A small segmentation model, trained from scratch: norm rmsnorm.
Rows from block 4 of a small segmentation model, named by matrix and row number. Rows with one number belong to one neuron. Each number is 500 + 40 x the weight over its row's rms, rounded and kept within 0 to 999. All counts start at 0. Numbers have three digits each. After the name is the row's rms in percent of the matrix's.
After each neuron's rows are labels from the 100 images, of 14848, where the neuron reaches its highest value: "colour at peak" is the nearest of a few named colours to the mean colour under the peak. Only what is clearly more common there than usual is listed. The data: larger renderings of crowded toy scenes. In brackets: how many of the 100.
# fc1: MLP up (model.blocks.4.mlp.fc1.weight, 1152x192), inputs 144-191
# fc2: MLP down (model.blocks.4.mlp.fc2.weight, 192x1152, transposed), outputs 144-191

fc1.631 100:527486484493551485447538514486579605431478538587484488538524506536622497487523497484491430448498512501472468524443455454466445458437446567492447
fc2.631 104:518512493450541518489428488495619541492471487492477460544453544520526507490491422529520466467413510531516554433474525510454500535481503516423389
colour at peak: brown (62)

fc1.160 107:539518540440564489454533458454525499553455539460563493514518471453611515518543492510560521442475525514466419495480486447489503504504511535527471
fc2.160 102:455533571475482467524449464511501503429526552483570446517462547415603502539470465580450492542517539514547545521518451479551486515503463512493579
colour at peak: black (35)

fc1.317 106:450504435506451478502544475546510528420487494560465479520456592500564475524464483550540459487490489503452513538524494510482429466500428482523449
fc2.317 106:524555457425511504530484509558544546513398456440526538474496563537541513504525489493478470482493487558438477561541436495487514491486559483500479
colour at peak: brown (64)

fc1.357 093:524546498523473450543507488496464491517528518502495555535524522491549521516526548522520520522417557531515488533511580483467484483518530538530462
fc2.357 102:420538488472520525474457479548509486503556458450502570537489496479507500527467416502582438486563585511503487486470457607446499515536444518524427
colour at peak: brown (61)

fc1.616 102:454470515476509460481498483497539561476519528511493432485467486509517531630484511564550495440565487527457460392458414453490470496398446553522494
fc2.616 104:465517528457514520494487475507582521551482490512521459480531484533528473548440439459434452486479521461502494463445534487598483528442519540473477
colour at peak: brown (60)

fc1.157 103:482518557494541487545548544505507496492482535474541458445461458505579468482511528565560517512530488588425478455569487480476523506492462552469494
fc2.157 109:428528520515520442476535489500519560466583528506466438544521421464506449507504502523468511574535509542576527495509496479580542371535498496512539
colour at peak: black (35)

fc1.170 096:536540548522541462415502484428531481501468505522468492468458505452533573524520452531508448388512490518518475552518480463507556480524518500498424
fc2.170 096:452521450536522498517522516463589492553467501566447452595488494513536493521434441475396514523571526537475540438491449497560533464490404479470574
colour at peak: black (35)

fc1.91 105:610454484565525512469495484467544491490471523526514500538457484468557530484470471515510514593435505536520488516543483470475565467519449481507445
fc2.91 105:501545468459548576454518556495499439485512537514532482490507506521464492470512494495476471484552508498476531504507570510488541492597465470482551
colour at peak: black (33)

fc1.77 100:481540442523549430440472512522481505512495501504473442468536488539534463528562524532501529546520494518493468565492540529493505553521515521588497
fc2.77 102:415533540448525530458458492460493467511484523574558558500513464555467523555533516505517516498512453529462400383478523450450464558444502477539437
colour at peak: brown (61)

fc1.50 097:466505520489556563523528452446516463528472506524457479492534512478530467537452545574531577497502525555469459484502514414463498477513522592492498
fc2.50 101:494468503477490478447529504476464483525584520516458500544506521564487469505464447475476565520476493499521466432497488494562550479490526481498495
colour at peak: brown (61)

fc1.365 100:524567487481474492498517495447507459444485529499510462508555462447480531518516481497576546536462404470522522579512515503436450552500442582543521
fc2.365 103:552525507493492492476472469557534528522519509637434437445474439563551459518466539402521530531473531551489481539569473489480509406524544480472496
colour at peak: black (30)

fc1.635 101:489565560457478459533519610490527475491524499500547542483501582530495432481521478468430509518561491495507505527488530500458517496582540529513517
fc2.635 091:492506432478492485519492524483522491481528491536505474469436497486574522401525576517403476504454555531460523501420414516495531439500508556584567
colour at peak: white (67)

fc1.375 104:544468486504498509401528431501523502520488485561528515520583531491471471499499505476564538605508457476517490582493492453462558479481533535554494
fc2.375 103:478455536478495484504541472449504537599511476527507515538478581537511466461430474476500461546550633513487549551534448525479495468548546485594440
colour at peak: black (29)

fc1.118 102:542451486514498534555521493493491561542553562453483561466504468569426512472433468499572474509495513569517518554573519448479532455511502547514456
fc2.118 106:499536492496469463466374548475527498561512505526463505461576469542522496572489453516421545572494513518454508481470553558542467487496471482491468
colour at peak: black (30)

fc1.309 099:515531508521486542497491463579453506463489467472513436492469574452525427488467497530512435483497457512472562530496438489471437523543440511545448
fc2.309 103:519519465445507477493451470554489452521530430370522555480523507509445546609612552528519511465445511520501466485451490451474551540450522555442471
colour at peak: brown (61)

fc1.129 099:467423489527443465473465456509529505475534543502493441417499535457490443472444453503551435538532511498502451449515522405490568534509503463535511
fc2.129 098:527476503454534548443418475499495474474380497482523485499538477473516548491464482450537506475461535503501502561401550576542513476501535424484509
colour at peak: brown (60)

fc1.121 101:477515482523500499450535439494482468543486480479530551458493467511517550558512446526624481538460503517477489553527486438501510433486509447552445
fc2.121 101:543495456528515435494513484460434452523555496503482589480477538483540504453436562520491542570501517521518549496530463512567501434509485461581500
colour at peak: black (41)

fc1.456 102:625493465424544504480545467453542499536453535477466516586469417495487513547427564502540474453496482487494487462507396471476413431622547506540480
fc2.456 100:465464506441365488475475486486459514403489479454535463532531596459594525533521516492436474494494525447457488484477465456577469493489496511591558
colour at peak: black (33)

fc1.739 098:479515501426586461465496435602523496480510510595503560436487517490491512488515457505490562482562455468475455542513369475465529508574546506539485
fc2.739 098:508469414462511495476449472596486475428548474515513549512455506462504472509501472457460526457468485436479556586503502457501561460562421512494529
colour at peak: grey (45)

fc1.389 107:532465510519487495449458429462526504544445556533527509471574528550543351531492484475508544520517518486512474513523492515470499479518467502553425
fc2.389 108:516496517489492509533499521441495425454493558459509549462492450489582545569460444481498485543512455510524429474521453497502450458523502376438534
colour at peak: grey (49)

fc1.322 102:566545536480470510526481460513511561557547464554521545521458510512515537449490565520480556535535507509400521434527480569485503544506484548512446
fc2.322 099:507528482481505476502491522539471493459452457476487497519504522523440449544589559557500513477516487488499467501451511482523573471543491493520454
colour at peak: black (29)

fc1.672 093:454526525494459601525482504514497566434518549473477483509517561531508529562454543467508507525477546537571503450493508494474541462445548513539489
fc2.672 097:500519502485497502527471515474524532446531579503550554472465540468504410469504511477543455517458522563567536507503549493510644549501542492486453
colour at peak: grey (47)

fc1.37 098:552516598492503457499495444436504542464576480425536480477559544464497490513514454499546458471573523542473517557527492474483504461488504463513501
fc2.37 100:536491428552481503457533496487468472509540465468424558562487515539431499487476522527516523570455512513458471494518501479443569482532476474526505
colour at peak: black (28)

fc1.669 095:547545466504494469465530489515498526509527496447537443434536492450488457477467484553515591445485594473508519569532512492475512449414528500546509
fc2.669 101:418477513455482498417499492443475492501584521498463497508534490499449536482474475512423493571483505540477497474568519427549512513536516455575608
colour at peak: black (31)

fc1.538 117:553458514503559453478447506516557489516514530534545488454508476521528477546546502489543496555513476546566528508495463541470609434510472532512496
fc2.538 113:476505512554514451476509499409528441485519496512638467511495444547518574505510501476538486427470473557562510508459469533543574546520453544470542
colour at peak: black (53)

fc1.467 103:438479468466500495541528500599487457442531505531526458475488483512459525535526431508534460511514455515434543581480475495459525545480475489569463
fc2.467 108:474586551461517470470429483576504513464488534526469487526512448437572457523460423470540528475499497579562518523541444474543532493573494454495461
colour at peak: brown (64)

fc1.352 101:494529480452545567565523508485530495473509525510529479436482520435566510480501438537471490509541490495493473544514550490498468468508493514505469
fc2.352 101:485491477426558544493503545491524437529547484460524361492503497478458509506490514532550570552442500545546446435556507483521479532568513469502519
colour at peak: brown (66)

fc1.542 098:494483483518498469522483550474486479491568511430533415495560490476526521514550505577514524538543545524491422533524486470479531461518484491489511
fc2.542 101:445428451569499493535536470503470523444583519477505549466550434472439521543492473499472468564448490527489484498539514432552572468531517462522541
colour at peak: black (32)

fc1.124 099:480569544440524553522521451431522454498487479479595476509516436522519453512498490531551495500451479520412484510624519506462501510458522499546479
fc2.124 100:528468550434497415511467520548461431485516537480533539452579506484515532517500496532461475520525566442513542487513507511398544471516453463472501
colour at peak: grey (43)

fc1.671 098:469447385554407549524504496486507522511537531461475481481574567529501458585500515543482532474555566496455599477511521507480460503490495541531499
fc2.671 100:483534549571513558483476520488528546509453525502486485486470549592449469505539467573471541440460465535547548512457544514531575531529508508458560
colour at peak: brown (65)

fc1.577 098:497496471502544433469478580568530499471404473551648494479470471554567485524530468526565508481494501521470490512530411473469525500393489495558522
fc2.577 098:505511448472485481486497512489497536506519519485518564463496434525460510500503502502542488489534476488443527477571507503564583518490495494470505
colour at peak: grey (50)

fc1.107 099:496503497450545573450464472488516498529535490555517570520470475452468511493470472502476474476577505563488487522475469563467491537576536492502503
fc2.107 101:506550479497589547477496529506541547514482489496584563517513501516507497472502495467484515450559484456549483522536464577503518553533527466509485
colour at peak: black (32)

fc1.619 097:617517532578482518552576452406507495467418530489477535537493549476528498469457536536534530520556508497523506474523501487468480572560552526533465
fc2.619 102:520518485461472462500461504531502523540549489480448469565537470578489506500460464490398536513490509467480509528490500529541463497472514559477471
colour at peak: brown (63)

fc1.700 101:467457443572430484545536488518550466503519454545505506522502566517458453499414483448540490434547440531511496454548400480476470451511437485514466
fc2.700 099:447490503454587492481519527544480565468503463507488521511474521506487469476466494540546493490496372477513530459553574464527544572411484543483468
colour at peak: brown (60)

fc1.23 104:611453502510452582522549560537555575539521484494507473498504457485495531507541501556570457453498528505491495517511444485476479499470432518561465
fc2.23 101:423552453534604486543455564447467540554554478502522542499451538518511473548544514482513503550509532531488520457505497514523517561501546503464488
colour at peak: brown (66)